A small segmentation model, trained from scratch.
Model: 1.39M parameters, 48-pixel images, arch unet, norm batchnorm, activation silu, widths [64, 128, 128].
Training: nadamw at rate 0.0049, 7500 steps, held-out accuracy 97%.
Data: trained on flat shapes of many kinds, plain or patterned, on busy backdrops, 195000 training examples, 4.9 epochs.
Rows from block 2, named by matrix and row number. Rows with one number belong to one channel. Each number is 128 + 24 x the weight over the matrix's rms, rounded and kept within 0 to 255. All counts start at 0.
# convs1: first pointwise conv (model.mid.0.convs.1.weight, 128x128x1x1), inputs 0-63
# convs3: second pointwise conv (model.mid.0.convs.3.weight, 128x128x1x1, transposed), outputs 0-63
convs1.53 [100 153 153 112 122 107 115 111 163 109 125 209 150 104 118 114 150 151 113 134 140 162 113 140 127 138  95 103 150 117  82  91 115 113  95 146 128 101 118 116 102 115 100 137 159 145 109 103 116 142  91 147 180 125 121 109 126 110 109 134 129 122 166 109]
convs1.54 [145 101 106 105 122  93 106 128 116 131 145 136  91 145 100 156 166 124 106 136 135 137 137 122 136 187  99 149 131  93 117 110 125  92 143 124 164 114  96 118 133 146 129 150 152  69 171 134 146 119  95 105 119 118 151  95 109 158 181 130  96 122  89  48]
convs1.55 [117 128 173 112 131 117 133 134 164 105 128 139 109 108 116 106 158 125 143 155 151 170 111 141 103 120 111 121 150 108 156 150 123 128  98 133 132 157  97 121 122  82 113 158 124 143  91 129  80 135  84 151 153 139 140  78 167 101 102 122 175 146 127  98]
convs1.56 [139 135 150  85 122 124 111 114 116 148 126 112 117 122 140 108 132 111  97 169 142 131 119 113 144 111 122 106 138 116 153 164 119 166 100 198 101 151 114 108  72 115  84 125 143 154 141 112 124 180  98 110 125 128 130  77 120 131 104 107  99 141 154 126]
convs1.57 [159 136 162  73  95  82  97  95 136 119  87 140 122 100 174 102 137 106  95 153 154 150 120 115 151 129 112 132 119 122 169 147  84 153  96 156 131 156 129 102  95  98 141 131 138 146 157 117  93 150  96 104  86 133 146 106 131 127 173 121  94 128 152 121]
convs1.58 [162 130 123 143 180 143 132 166 121 188 162 143 153 188 125 158 134 129 123 106 100  86 125 120 136 132 149 125 127 138  98 135 119 134 152 176 120 130 133 108 140 109 124 149 115  86 143 153 111 158 112 137 130 134 121 111 106 153 124 109 111 132 127 121]
convs1.60 [109 179 143 117 128 117 120 132 148 121 188 163  63 138 121 144 135 120 107 174 141 143 149 114 111 119 149 115 117 137 146 133  86 173 126 185 143 123 121 123 141 154 121 166 133 116 133 122 136 111 103 118  71 115 163 128 145 155 128 128 129  85 133 151]
convs1.61 [133 144 147 134 133 119 124 123 109 140 121 129 104 112 142 126 110 126 102 140 155 108 167 133 130 102 143 140 123 148 152 153  99 160 115 205 129 115 145 105 154 128 129 138 140 135 142 118 106 121 114 151  94 104 128 142 110 157 133 127 123 115 163 132]
convs1.62 [134  80 151 137 143  95 131 239 124  92 133 119 170 107 152 100 105  98 130 124 136 134  81 150 116 122 116 122 155 120 148 145 122 127  85  66 159 140  95 138 110 148  83 104 118 141 135 160 131 147 137 137 104 147 153  83 150 100 121 143 172 100 106 141]
convs1.63 [162 126 136 111 139 183 132 103 143 108 117 145 125 145 126 184 113 115 126 134 126 123 148 135 127  95 129 129  80 196 132  97 121 172 121 150 123 121 155 149 125 131 128 134 129 111 101 152  99  96 102 134 119 142 165 169 126 119  99 130 106 116  94 161]
convs1.65 [143 122  91 101 113 102 105 142 152 134  95 123 123 129 130 133 174  53 119 111 108 127 142 144 109 121 132 133 121 139 155 164 108 148 145 133 111  87 137 106 142 168 132 111 162 121 128 118 160 143 156  78 133 113 148 164  69  77 172 141 118 119 159 114]
convs1.66 [132 129 145 132 131 142 158 146 100 214 167 130 120 169  92 172 138 128 141 133 113 106 140 140 138 163 116 140 106 112 122 119 144 110 123 169 128 134 114 129 129 144 115 149 149  98 117 165 105  95 115 130 132 144 138 105 156 110 160  48 116 179 119 133]
convs1.67 [150 148 120 140 148 103 126  87  89 167 159 146 116 142 119 158 115 121 113 180 135  98 160 111 143 114 156 111 110 143 124 127 132  93 130 188 111 108 141 130 164 118 122 121 117  96 159 129 127 136 116 124 120 108 107 127 147 189 144 117  93 124 131 110]
convs1.68 [ 84 128 132 147 137 123 112 111 104 158 139 110 129 140  99 119 130 132 113 170 123 118 140  69 128 137 159 121 125 118 132 132 112  74 125 170  66 121 102 121 139 138 132 119 127 111 140 110 166 148 147 131 119  92 116 104 101 125 128 144 132 110 165 129]
convs1.69 [131 160 123 122 140 108 149 144 129 122 141 155 154 132 145 107 125 150 132 133  85 130  94 112 108 119 102 130 135 122 118 107 111 127 144  79 128 149 165 128 131 131 114 143 120 125 123 113  98 135 155 110 136 142 152 121 139 101 164 131 137 113 121  75]
convs1.70 [165 143 157  83  85  97 123 104 159 110 138  97 102 150 160 116  87 120 128  96 124  98 130  91 149 152 130 119 119 161 167 157 120 141 125 115  91 176 158 103 110 125 136 136 118 163 136 131 159 132 196 129  94 136 102 133 120 115 147 108 117 137  97 132]
convs1.71 [156 178 137 109 134 104 102  85 101 152 180 140 111 127 136 131 124 135  96 136 121 152 142  67 130  83 112 121 108 102 158 163 134 134 145 151 121 169 133 129 127 117 124 116 120 117 162 122 113 156 137 126 116 104 119 111 112 134 144 122  94 144 123 158]
convs1.72 [ 66 145 137 128 119 136 115 110 142 129 133 127 108 103 103 146 117 118 119 179 143 158 154 138 147  90 131 128  84  93 148 148 110 138 132 162  84 101 128 133 150 102 155 114 172 127 111 121 119 157 160 133 147 113 131 131  90 134 120 153 132 116 150 140]
convs1.73 [113 165 150 123 117  84 142 123  97  95 121 179 140 120 142  84 108 120 133 108 132 121 103 173 110 169 113 135 152 131 151 128  83 183 124 122 115 180 136 173 129 122 110  98 161 197  97 103 101 129 121 137 151 137  91 154 146 123  88 147 118 107 149 137]
convs1.74 [ 89 130 137 110  91 100 118 126 132 103 128 131 118 114  98 131 118 117 103 147 146 132 177 102 138 126 107 126  80 100 117 133 154 117 146 137  59 121 145 136 133 120 146  91 117 156 125 135 113 163 150 122 140 113  88 124  91 150 117 143 114 138 126 118]
convs1.76 [113 150 158  92  80 114 126  91 127 105 152 128 105 109 120 128 105 135 113 132 129 141 161  87 125 109 126 137 106 125 150 139 112 154 136 142  38 155 144 134 144 127 156 107 129 169 117 125 110 146 158 133 144 137 122 110 108 136 137 111 123 131 119 138]
convs1.77 [130 158 139 125 171 153 158 108 113 138 166 150 155 146 117 145 107 137 125 108  66 138 126 133 113 105 142 122 105 132 125  95 132 122 133  90 147 170 140 121 134 110 111 181  97 104  82 151  99 116 121 140 139 178 150 169 124 132 104 120 136 138 103 185]
convs1.79 [121 158 138 111 131 170 139 136 108 174 140  97 121 107 117 134 145 132 148 129 113 136 141 156  74 148 118 107  83 122 118 109 133 135 147 156 151 134 127 171 110 106 178 142 145 149 115 121  57 121 111 175 123 146 146 107 115 119 132  62 147 164 121 134]
convs1.80 [148 169 136 121 104 136 125 122 125 150 140  86 139 127 148 119 140 133 119 127  67 132 114 107  98 100 142 122 113 122 188 124 122 121 139 110  54 163 140 122 128 128 115 116 130 182 137 117 124 146 141 150 134 133 112 119 104  73 149 120 108 130 143 156]
convs1.81 [142 107 168 110 112 144 120 174 166 122 126 129 167 173  98  96 102 124 146  96 127 125 132 130 122  92  61 144 175 159 108 118 129 141 127 125 125 157  77 128 142  84 110 129 121 160 107 134  73 142 126 105 163 148  93  98 118  99 122 129 173 162 135 100]
convs1.82 [127 124 142 129 168  91 161 134 111 142 168 157 127 171 125 147 122 119 131 131 106 126 147 122  94 142 140  97  92 114 150 151 147 139 115 122 152 132 127 146  98 105 139 139  79 117 101 136 110 156 124 114 142 144 122 148 169 113 114 133 140 114 101 180]
convs1.83 [152 119 152  84 128  99 131 127 157 112 125 107  93 130 129 110  78  98 109 113 154  99 151  91 170 139 129 124  79 141 121 161 180 145 132 125  91 137 170 104 100 134 136 118 112 121 124 122 158 146 152 116 129 124 108 143 110 156 139 148 117 104  97 118]
convs1.84 [132 132 142 109 113 110 111 134 112 151 114 116 120 119 119 118 120 110 102 216 120 130 127 109 119  99 128 111 130 108 162 130 117 131 109 155  83 124 147 116  92 123  92 125 133 150 132 113 149 168  89 118 124 116 137 104 119 138 116 133 119 129 123 124]
convs1.85 [173 130 111 112 144  94 170  98 138 100 154 134  89 168 157 164 133  57 123 146 114 120 128 138 142 164 153 118 144 100  89 137 155 153 117 159 126  79 116  80 151 147 126 167 112  61 148 125 177 143 115 121 108 139 171 129 141 137 163 127 113  91  98  99]
convs1.86 [158 131 117 153 157 126 153 130 123 113 148 132 159 134 122 126 116 154 158 101  89  79 112 148 119 133 128 133 128 129 128  93 151 118 144  73 142 148 126 144 114  96 124 180 100 102 103 136  84 109 122  98 132 168 157 154 137 110 134 118 130 136  87 124]
convs1.87 [130 129 151 106 117  86  99 135 125 143 118 107 105 121 150 118 146 109 100 196 149 125 139 145 144  96 110 118 148  97 130 159 111 159  81 183 109 115 116  97  69 114  75 132 151 142 138 101 150 173 101 134 128 120 157  90 126 134 120 128 128 119 156 122]
convs1.88 [161 112  91 163 203 128 127 149 104 162 135 112 166 131 108 123 121 153 126 136  97 115 105 120 143  93 173 160 130 121 153 150 154  81 144 107 138 116 117 126 163 136 129 136 120  83 161 128 129 123 143 113 132 109 125 131 123 167 146 159  91 118 161 101]
convs1.89 [148 138 114 124 121 117 135 147 151 147 139 129 105 163 108 130 144 143 121 151  82 103 117 105 112 136 151 139 153 125 140 139 111 125 145 104 120 106 122 134 137 169 115 154 131  89 127 101 128 141 118  79 104 128 118 161 150 131 174 131  77  98 135 156]
convs1.90 [170 137 113 139 136 122 142 149 140 143 137 101 142 171 139 139 157 146 125 149  73  97 110 130 113 125 145 141 149 128 131 149 120 109 144  86 114 126 121 139 131 160 140 135 102 112 125 130 113 126 128  65  86 144 100 146 156 109 159 114  95 107 117 164]
convs1.91 [132 143 134 136 115 148 110 118 155 144 119 113 126 108 157 109 143 147 144 109 137 169 132 131  85 159  99 136 102 111 110  95 139 110 134 124 156 134 136 149 130  96 131 114 135 150 123 133  67  93 131 146 101 160 150 126 109 110 118  44 154 173 129 113]
convs1.92 [111 147 141 138 135 131 145 155 128  91 145 142 144 131 162  95 103 125 154  89 125 135  85 143 100 105 119 108 166 111 140 121 159 124 103  75 160 155 118 135 123 110  68 111 142 147  84 107 118 141 147 158 152 166 167 122 149  87  92 107 177 163 107 123]
convs1.93 [109 140 149 100  74 157 127 109 120 107  85 140 157 100 100 124 175 175 126 143 190 107 124 174 150 153 102  25 141 140 118 145 146 116 106 137 133  84 137 155  75  95 119 117 129 168 122  86 127 132 134 147 150 123 116 128 111 123 115 117 172 149 131 131]
convs1.94 [156 117 106 120 243 117 137 127 114 156 122 115 131 145 157 114 130 123 110  96  98 138  94 105 142 113 149 141 117 129  92 160 142 123 154 134  98 134 115 124 147  97 150 146 128  83 127 116 115 162 134 131 113 127 130 142 115 142 146 156 104 112 131 120]
convs1.95 [117 189 127 137 128 132 130 117 136 108 141 138 110 119 146 138 111 138 129 128 100 111 103 122 138 110 151 102 146 159 101 132  83 197 138 140 128 162 117 127 127 155 112 122 109 139 150 109 126 131 128 159 139 119 107 145 102 134 102 164 170 112 127 119]
convs1.96 [146 133 163 126 164 121 142 155 120 146 139 105 138 153 123  83 138 130 138  94 126 102 100 147 126  96 108 153 154 132 126 137 125  86 103 156 153 151  67 123 108 128 124 150 112 153 120 138 123 108 139 144 124 141 126  97 159 108 115  61 163 189 119 126]
convs1.97 [ 71 140 119 131 102 141 113 124 136 119 138 139 140 105  79 124 131 102  96 157 145 158 173 111 137 110 121 121  95  89 130 116 119 100 137 135  54  98 135 140 159 125 162 124 147 140 129 108 138 163 139 119 145 110  97 120  93 128  99 151 127  87 130 139]
convs1.98 [ 87 112 135 106 118 168 118 136 159  76 142 168 155 122  79 125 117 170 129 103 146 143 136 127 143 135 142 110 141 176 122 100 137 125 129 110 130 123 118 135 167 124 115 126 135  91 118 110 106 107 113 125 161 137 101 152 134 118 152 167 120 105 112 140]
convs1.99 [145 166 108 134 103 148 126 125 117 138 132 102 138 112 174 126 164 145 128 124  68 146 100 133 113 120 153 147 100 130 148 126 106 126 148 110  97 153 119 134 132 160 108 125 123 130 126 126 149 128 165 124 123 133 136 138 119  61 118 144  93 107 129 207]
convs1.100 [118 134 121 124 134 139 161 131 111 188 151 143  91 149 110 163 172 139 127 126  99 107 137 172 107 171 143 123  85 113 103 110 154 150 131 144 131 114 134 158 128 141 147 157 154  93 118 128 132 103 110 162 162 144 124 112 129 130 146  80 138 162 117 150]
convs1.101 [ 99 117 118 125 135 124 117  99 142 136 152 167 126 122  82 106 129 123 117 165 123 162 113  89 142 140 112 105 123  85  98 110 123 110 136 140 113 118 118  99 139 146 109 135 202 118 160  92 148 148 123 115 136 103 124 131  89 143 136 162 109  94 153  82]
convs1.102 [126 139 134 119 154 108 170 131 151 155 168 122  95 164 112 122 142 155 116 136  90 137 138 137  82 144 149 109 111 102 113 142 126 100 119 136 114 127 124 185 147 151 153 188 136  50 113 122 112 121 148 166 132 175 106  98 120 125 165 133 131 118 128 121]
convs1.103 [ 99  72 150  91 119 150  96 138 144 100 136 128  99 112  94 125 152 132 122 142 149 133 162 130 150 100 116  96 131 149 142 146 135 143  85 134 134  97  98 145  91 102 148 133 130 129 107 134 110 105  91 127 135 123 120 105 150 119 141 136 130 123 129 138]
convs1.104 [130 149 120 152 176 125 130  91 157 120 175 170 139 152 137 138  76 132 135 150 119 136 128  79 121 106 150 131 106 128 133 116 138 105 147 112 121 173 102 112 121 121  90 176 107  97 131 145  80 117 100 112 147 136 144 133 164 152 109 117 144 107  87  81]
convs1.105 [151 131 138 119 127 126 114 127 115 144 105  90 111 145 129 129 167 107 112 171 145 109 128 159 180 154 104 118 182 110 111 163 143 115 131 161 104 123 124 128  76  83  96 117 132 141 123 132 121 158 106 127 157 124 158 106 108 136 109 104 112 160 159 108]
convs1.106 [142 147 106 146 166 146 159 155 110 206 174 130 116 154 113 172 133 115 107 116 108 114 128 134 136 141 138 150  91 117  80 134 144 137 155 178 140 121 131 122 132 140 127 168 156  81 130 157 106 130 116 154 128 140 143 113 132 130 153  67 119 165 112 141]
convs1.107 [136 121 141 128 123 110 129 115  92 171 114 122 127 126 144 133 111 125 110 219 163 118 143 128 144 120 139 120 140 133 140 163 114 119 116 218 113  99 131 111 116 130  92 122 125 129 138 116 134 159 112 135 130 112 150 119 113 139 115 123 128 133 136 119]
convs1.108 [168 130 117 140 136 127 141 142 125 145 145 122 115 128 171 117 115 141 142 169  92 145 119 116 121 145  87 149 142  92  89 136 139 120 141  96 155 125 141  99 131 123 113 143  94 116 147 169 104 115 120  95 111 149 131  92 149 131 145 108 134 116 141  40]
convs3.53 [121 114  91 108 127 139 107 135 139  95 148  97 120 128 117 105  95  99 140 150 155 108 114 134 122 124  64 117  90  90 107 120 147 114  97 129 138 138 126 143 113 104 113 126 117 141  62 177 104 125 151 139  94 130 128 136  99  65 124 139 135 155  68 175]
convs3.54 [161 146 137 139 124 127 129 152 127 162 120 116 132 142 171 160 117 135 122 123 169 127  96 205 144 127 131 123 104 114 148 130 116 139 151 131 143 117  93  92 113 139 120 134 106 115 146 127  89 136 113 151  91 138 173 108 134 138 112 106 156  82 160 158]
convs3.55 [128 150 154 141 128 128 126 140 118 170 147 143 141 115 154 105 128 118 133 109 121 145 138 148 109 107 149 140 156 155 157 134 116 119 170 180 123 141 123 145 140 165 155 111 109 113 163  94 143 125 143 134 150 116 150  82 160 148 113 130 134  68 130 144]
convs3.56 [124 136 157 161 147 126 125 111 104  84 142 155 158 133 120 104 142 144  67 116 119 108 130 117 167 154 170 159 141 129 143 147 121 122 158 136 106 117 152 148 157 169 144 145 137 142 149 103 137 136 116 124 131 110 123 122  97 127 132 118 114 145 172  84]
convs3.57 [119 121 105  83 115 131 129 166 154 144 116 128 118 123 138 163 106 116 185 140 129 136 137 102  72 104  93 104  94 138  99 126 137 106  95 115 157 133 111 116  91  68 112 120 119 155 103 166 131 136 131 117 105 142 121 166 115 135 146 163 124 141  88 117]
convs3.58 [192 114 131 137 144 135 137 119 139 193 135 131 136 139 116 144 126 131 103 165 163 173 115 115 142 131 144 141 110 150 115 121 122 143 130 143 140 112 118 147 109 145 142 180 178 113 143 119 131  95 110 133 170 136 131 139 130 147 145 150 118 135 127 136]
convs3.60 [170 176 134 116 117 157 110 144 162 160 129 101  97 147 140 148 106 132 132 125 161 144  95 151 131  62 145 114 106 123 139 163 163  97 158 120 139 201 136 122  99 106 128 113 117 115 163 137 129 144 147 142 135 110 145 114 117 128 135 133 170  94 100 127]
convs3.61 [189 171 181 126 143 135 102 114 117 136 118  83 110 140 136 124 121 131  97 152 168 118  95 180 169  86 146 150 166  78 150 157 115  99 167 109 133 139 147 103  96 130 145 171 131 131 157 137 114 139 142 124 110  93 157  77 149 139  86 110 143 133 143 167]
convs3.62 [171 147 158 133 172 119  93 142 111 202 166 146 169 150 145  68 153 145 169 158 137 149 172 148  81 124 130 157 151 135 153 118 130 124 163 189 139 105  90 174 167 161 177 143  78 156 147 133 135 134 113 144 130 126 144  97 171 176 123 180 193  88 110 160]
convs3.63 [127 156 127 126 107 115 116 144 104 139 130 101 104  89  98 121 130 120 148  95 148 126 111 161 123  88 121 124 131 121 120 104 143  99 140 117 139 155 122 122 118 124 122 116 136 111 164 143  98 127 174 134 142 125 113  97 172 110  96 101 135 101  86 162]
convs3.65 [170 179 136 146 159  87 131 106  69 191 117 138 112 136  87 135 165 146 112 133 107 119 153 150 136 105 126 152 147 121 129 120 116 147 146 112 162  99 154 111 138  94 132 152 124 112 133 102 134 179 113 108 109 119 158  85 175 118 128  98 117 134 142 125]
convs3.66 [156 106  91 154 116 117 142  90 129 169 151 124 100 111 102 170 112 128 111 133 147 148 101 113 174 135 126 116  89 142  81 110 144 146 104 117 154 113 131 119 100 127 127 153 203  83 148 128 132  86 117 126 192 120 101 156 141 112 146 130 112 137 114 126]
convs3.67 [141 101 143 103 118 150 139 120 158  65 135  75  86 166 132 128  74 113 108 150 141 113  89 123 164 106 117 116 115  91 128 170 145 119 122  99 128 176 135  87 101 121 144 144 130 175 119 144 104 122 100 123 113  92 112 118  56 107 123 112 127 135 151 104]
convs3.68 [ 97 111 109 135 120 133 125 144 120 144 117 124 130  98 110 121 151 133 157 121 123 166 147 162 109 126 120 108 135 150 109  90 164 148 109 145 140 109 106 145 129 146 150 109 126  83 144 139 122 110 160 139 152 159 131 105 180 147 104 125 124 112  65 196]
convs3.69 [144 159 119 131 117 135  98 122 146 104 133  88 120 142 127 122 110 112 102 144 177 136 100 122 158 124 115 137 112  90 123 152 127 113 132 138 127 154 148 146 102 133 132 153 151 131 109 150 109 124 141 152 128 116 121 144 102  90 121 150 133 144 129 162]
convs3.70 [122 136 129 190 156 111 125 108  78 139 163 158 155 137 103  88 172 114  93  91 125 120 135 102 162 145 150 148 158 160 132  93 133 138 149 142 108 114 136 163 190 176 147 152 133 121 166 115 134 118 130 139 177 103 112 114 145 129 131 130 122 131 144 135]
convs3.71 [102 137 125 134 114  91 129 153 132 165 142 141 117  94 140 148 155 131 165 129 105 110 136 140  91 116 124 110 133 136 125 102 123  99 131 134 134 143 129  96 106 136 119 125 130 116 125 121 128 143 163 102 141 141 159 169 166 144 148 137 117 113 117 154]
convs3.72 [168 125 142 138 108 147 109 111 148 141 123 106 112 157 134 158 129 128 106 144 147 116  66 120 159 114 149 127 122 104 118 146 101 118 144  96 142 148 148  97 107 136 100 152 161 139 165 124 116 130 121 161 151 105 128 140 109 117 130  99 116 144 198  96]
convs3.73 [138 134 107 123 183 144 112  96  99 132 205 106 121 155 135  57  69  88 156 181 134 132 158 118 118 131  69 133 155  87 177 146 114 147 137 179 140 173 138 161 121 136 156 146  78 181  74 141 130 137 133 130  78 109 120  75  99  89 110 189 154 105  88 158]
convs3.74 [ 97 136 140 113 119 118 159 134 130 140  76 142 106 111 133 124 126 133 166 114  99 147 164 165 105 112 141 130 166 134 155 120 137 130 137 150 132 130 121 129 133 117 150 100 110 120 138 124 126 155 131 123 107 151 139  80 153 155 123 120 146 122  99 127]
convs3.76 [102 128 139 116 115 124 149 135 142 136  73 142 108 101 146 139 121 146 150 115 113 132 143 175 113 120 136 130 142 131 142 114 115 134 137 144 150 112 118 105 122 119 139 104 118 115 128 128 122 156 135 119 109 156 147 105 162 144 125 113 136 126 115 137]
convs3.77 [ 95 128 115 120 103 140 120 167 126 130 125 119 129 111 123 127 110 148 160  95 117 131 139 114 103 102 123 119 117 143 112 119 140 101 137 116 140 123 103 144 107 114 108  92 132 126 142 133 118 125 167 139 138 126 101 129 144 129 106 107 136 129  75 136]
convs3.79 [138 118 122 148 119 106 116 113 115 142 111 138 140 110 116 169 139 118 115 107 165 145 116 126 163 170 129 133  71 131  82 116 126 150 110 121 141  83 122 139 101 149 118 143 191  87 134 152 109 116 114 155 152 133 116 167 107 112 133 118 117 169 137 151]
convs3.80 [115 132 135 141 170 118 144 109  86 118 118 155 145 142  92 103 147 118 114 127  84 109 168  88 132 154 148 140 146 158 132 138 111 150 123 118 105  90 159 156 161 123 150 139 129 167 122 101 159 138 107 101 115 110 119 102 143 126 122 106  99 172 132  72]
convs3.81 [109 161 143 161 130  80 115 147  93 136 136 149 152 111 143 119 167 110 128  93 129 119 151 191 111 132 133 147 177 146 171 106 119 123 145 158 124 119 117 140 160 156 132 120 101 102 160 107 107 137 143 124 111 139 164 105 163 118 128 111 131  80 137 153]
convs3.82 [107 122 132 132 106 135 135 162 125 116 137 135 127 124 118 113  99 158 162 105 111 104 127 128 123  82 116 122 110 154  92 119 128 100 139 117 159 140 121 121 116 115 112 103 120 129 135 126 143 153 154 115 134 129 130 115 139 123 124  97 146 136  76 117]
convs3.83 [120  91 145 189 136 123 112 106  99 124 170 154 152 128 113 109 134 138  94 110 141 113  93  94 188 150 139 153 114 140 100 113 115 133 148 125 119 105 130 125 160 169 132 133 168 114 149 108 139  94 138 137 203 106  99 143 117 115 134 118 110 133 160 133]
convs3.84 [150 144 156 149 142 117 126 100 120 102 145 153 150 153 142 116 155 148  82 135 101  85 131 103 164 149 169 138 140 120 153 162 105 119 169 125 110 117 167 120 145 150 119 153 124 144 140 103 147 145 123 104 126  90 128 128 103 149 133 121 117 163 179  65]
convs3.85 [ 53  85 150 120 131 112 128  92 112  37  96 133 149 135 112  93 144  89 120  98 111  79 144 127 154 162 149 135 160 113 134 110 107 121 107 128  89  84 131 138 170 164 143 119 126 170  88 148 108 120 112 122 113 103  78 114 101 126  87 124 120 170 128 128]
convs3.86 [ 94 106 117 119 103 114 119 167 115 127 121 151 153  85 131 130 138 145 173  98 105 124 166 136  93 129 122 121 135 148 106  98 135 133 115 125 133  87  94 143 135 129 116  80 116 123 134 123 119 111 150 114 138 156 130 115 156 149 121 118 136 104  88 135]
convs3.87 [136 148 175 146 126 115 121 105 120 108 137 138 148 127 154 124 153 165  72 122 111  98 126 131 164 143 188 138 161 120 155 159 111 121 178 126 116 120 170 116 132 157 135 150 128 122 168 101 150 158 129 110 138  96 143 133 133 152 121 108 122 148 197  89]
convs3.88 [157 173 131 146 149 110 122 148 133 152 157 124 128 158 117  98 172 152  94 138 138 154 123 132 128  97 147 133 158 124 163 132 144 100 159 132 117 208 135 155 139 149 144 182 116 107 176  99 140 143 155 158 154 131 156 145 133 148 145 166 146  79 126 141]
convs3.89 [140 126  92 124 135 125 147 109 122 159 137 135  96 137 113 162 122 145 162 128 110 138 148 123 122 106 123  97  98 155 102 129 160 158 127 112 163 139 161  98 117  78 100 110 118 135 148 144 151 172 117 101 117 105 109 112 156 125 139 110 130 133 102 104]
convs3.90 [ 96 115  96 119 118 132 142 129 131 129 125 132 110 120 112 134 120 139 171 135  95 114 158 118 109 114 121 101 109 154 104 122 155 143 118 114 160 132 151 120 122  87  97 102 114 154 135 141 144 158 128  98 116 124 114 119 155 118 135 102 121 145  89 102]
convs3.91 [110 136 105 117 107 131 114 110 131 121 101 109 115 106  96 160 135 118 133 105 150 149 115 106 127 136 123 113  58 125  65 120 152 141  89 111 165 102 153 133  81 125 120  99 178 104 118 161 105 139 105 161 148 109 106 160  92  97 125 105  99 160 113 151]
convs3.92 [107 139 104 113 110 138 135 114 164  75 118  88 100 134 140 144 101 104 104 126 154 102  84 125 163 135  91  97 110 103 134 148 122 125 112 117 103 153 149  99  97 106 104 127 141 132 108 152 112 119 124 136 106 116 112 146  98  87 133 125 116 147 140 125]
convs3.93 [ 86 107 175 117  91 109 145 141 138  76  62 107 139 117 136 116 145 153 104 107  99  88 131 150 161 128 167 140 184  78 114 140  85 111 151  97  89  92 148  96 152 157 105 116 138 137 114 130 122 139 153 114 123 137 113 122 140 111  72  96 116 169 160 133]
convs3.94 [200 168 108 136 173 148 117 106 151 197 156 111 125 174 131 136 129 127 111 187 154 179 130 130 123 121 133 116 109 115 150 142 132 141 152 144 147 156 157 133  95 118 123 207 127 125 133 120 130 147 111 136 117 117 133 144 134 130 140 194 141 107 125 139]
convs3.95 [135 143  92 135 115 104 159 120  98 168 139 134  93 122  78 185 131 104 135 110 101 158 145  96 109 115 131 106 115 154 115 108 144 172  91  86 135 144 141 111 105  98 113 127 153  91 147 115 117  91  97 112 146 120 126 136 111 144 169 108 101 101 102  92]
convs3.96 [148 131  93 126 121 126 139  76 145 159 134 119  70 122 112 173 118 112 116 149 124 132 100  84 162 120 114  93  98 111 103 131 120 151 112 100 117 142 170  75  75 101  95 151 169 107 120 121 134 109 117 112 142  99  99 153 129 107 148 128 101 138 145 121]
convs3.97 [156 136 135 132 127 139  97 117 144 137 153 110 140 152 139 148 117 129 109 152 161 123  82  99 149 123 130 136 109 112 107 142 110 126 134 113 132 137 147 131 115 132 109 138 134 141 134 113 128 109 125 157 155 107 120 157 102 109 154 134 115 121 170 105]
convs3.98 [ 90  73 109  78 136 134 151 121 145  74 122 116 109 140 139 113 124  84 160 153 101 106 142 129  97 144  85 105 148 100 152 119 135 112  99 123 104 141 104 118 135 106 121 101  95 150  84 160 113 125 128 112  75 137 111 119 128 116 114 129 138 133 118 120]
convs3.99 [145 145 121 102 138 149 126 124 102 143 101 136 130 135  91 116 133 133 147 138  96 118 177  97 103 125 143 145 147 148 131 141 124 160 119 102 143  94 168 164 145  86 144 117 122 169 124 116 151 145 117 117 102 118 117  92 163 137 111 109 116 169 100  75]
convs3.100 [140  93 101 158 114 120 136  94 120 132 120 129 127 117 103 153 131 109  95 123 158 136 117 123 194 171 153 122 105 142 104  97 136 147 111 116 136  99 118 141 116 160 134 154 202  97 150 146  95  82 129 138 188 120  96 152 128 101 115 110 106 166 121 151]
convs3.101 [ 96 134 107 128 109 116  98 151 125 115 139 103 141  93 112 101 123 124 135 106 139 123 148 160 137 124 105 116 121  99  97 108 162  99 118 144 139 149 133 146 128 137 124 142 130 111 103 167 105 131 176 139 133 148 127 142 138  83 128 130 146 148  56 189]
convs3.102 [ 85 152 158 102  98  92 127 187 131 150 117 148 150  92 164 146 123 137 177  92  97 132 151 134  50 103 120 146 112 148 112 154 133  77 130 133 123 145 118 138 134 110 112  55  88 106 157 112 147 175 156 112 116 148 174 135 132 155 154 129 134  96 123 102]
convs3.103 [121  92 113  85 131 151 149 116 133  98 107 128 124 107 133 142 125 103 151 133 125 126 141  96 109 149 118 120 134 123 127 133 131 147  69 109 125  97 102 135 123 101 131 115 126 144  88 139 119  86 109 116 109 138 116 127  99 143 108 133 116 154 108  99]
convs3.104 [106 111 132 124  89 140 130 155 144 120 118 122 112 113 137 116  85 109 150 125 137 142 106 143 116 108 118 141 111 141 130 134 134 118 125 131 140 147  90 130 128 126 142  81 118 129 136 124 116 109 143 150 146 140 131  92 111 113 116 120 145  78 113 132]
convs3.105 [162 138 101 111 138 165 130 116 127 184 126 130 100 146 118 138 121 114 160 165 145 163 121 111  91 107  97 134 101 138 128 121 142 147 108 140 162 145  92 144 123  95 123 109 110 118 101 133 149 112 114 153 132 133 107  91 134 134 130 167 146  97  87 156]
convs3.106 [177 125  77 164 125 124 131  90 114 189 151 124 101 133 107 161 114 107  94 138 153 173 107 121 175 151 128 115  89 156 106  95 149 158 118 138 163 124 134 134 101 128 136 174 198  79 162 134 110  98 118 133 185 107 112 145 136  99 150 131 107 133 113 134]
convs3.107 [150 140 178 131 141 117 127 106 141  85 124 108 117 152 131 123 130 140  74 122 126  79 100 130 185 107 167 137 146  89 137 174 109 106 172 101 105 137 165  91 116 136 132 172 139 150 139 106 133 150 132 117 114  97 137 122 100 129 113 106 122 158 184  88]
convs3.108 [ 95  67 117 119 131 129 159 128 134 123 148 150 133 145 150 116 125 115 176 158  91 108 159 135 111 150 118 106 151 177 163  93 149 152 110 135  96 105 104 112 158 131 136  96  85 147 126 116 146  95 112  93 108 130 131  92 156 156 131 115 107 107 124 112]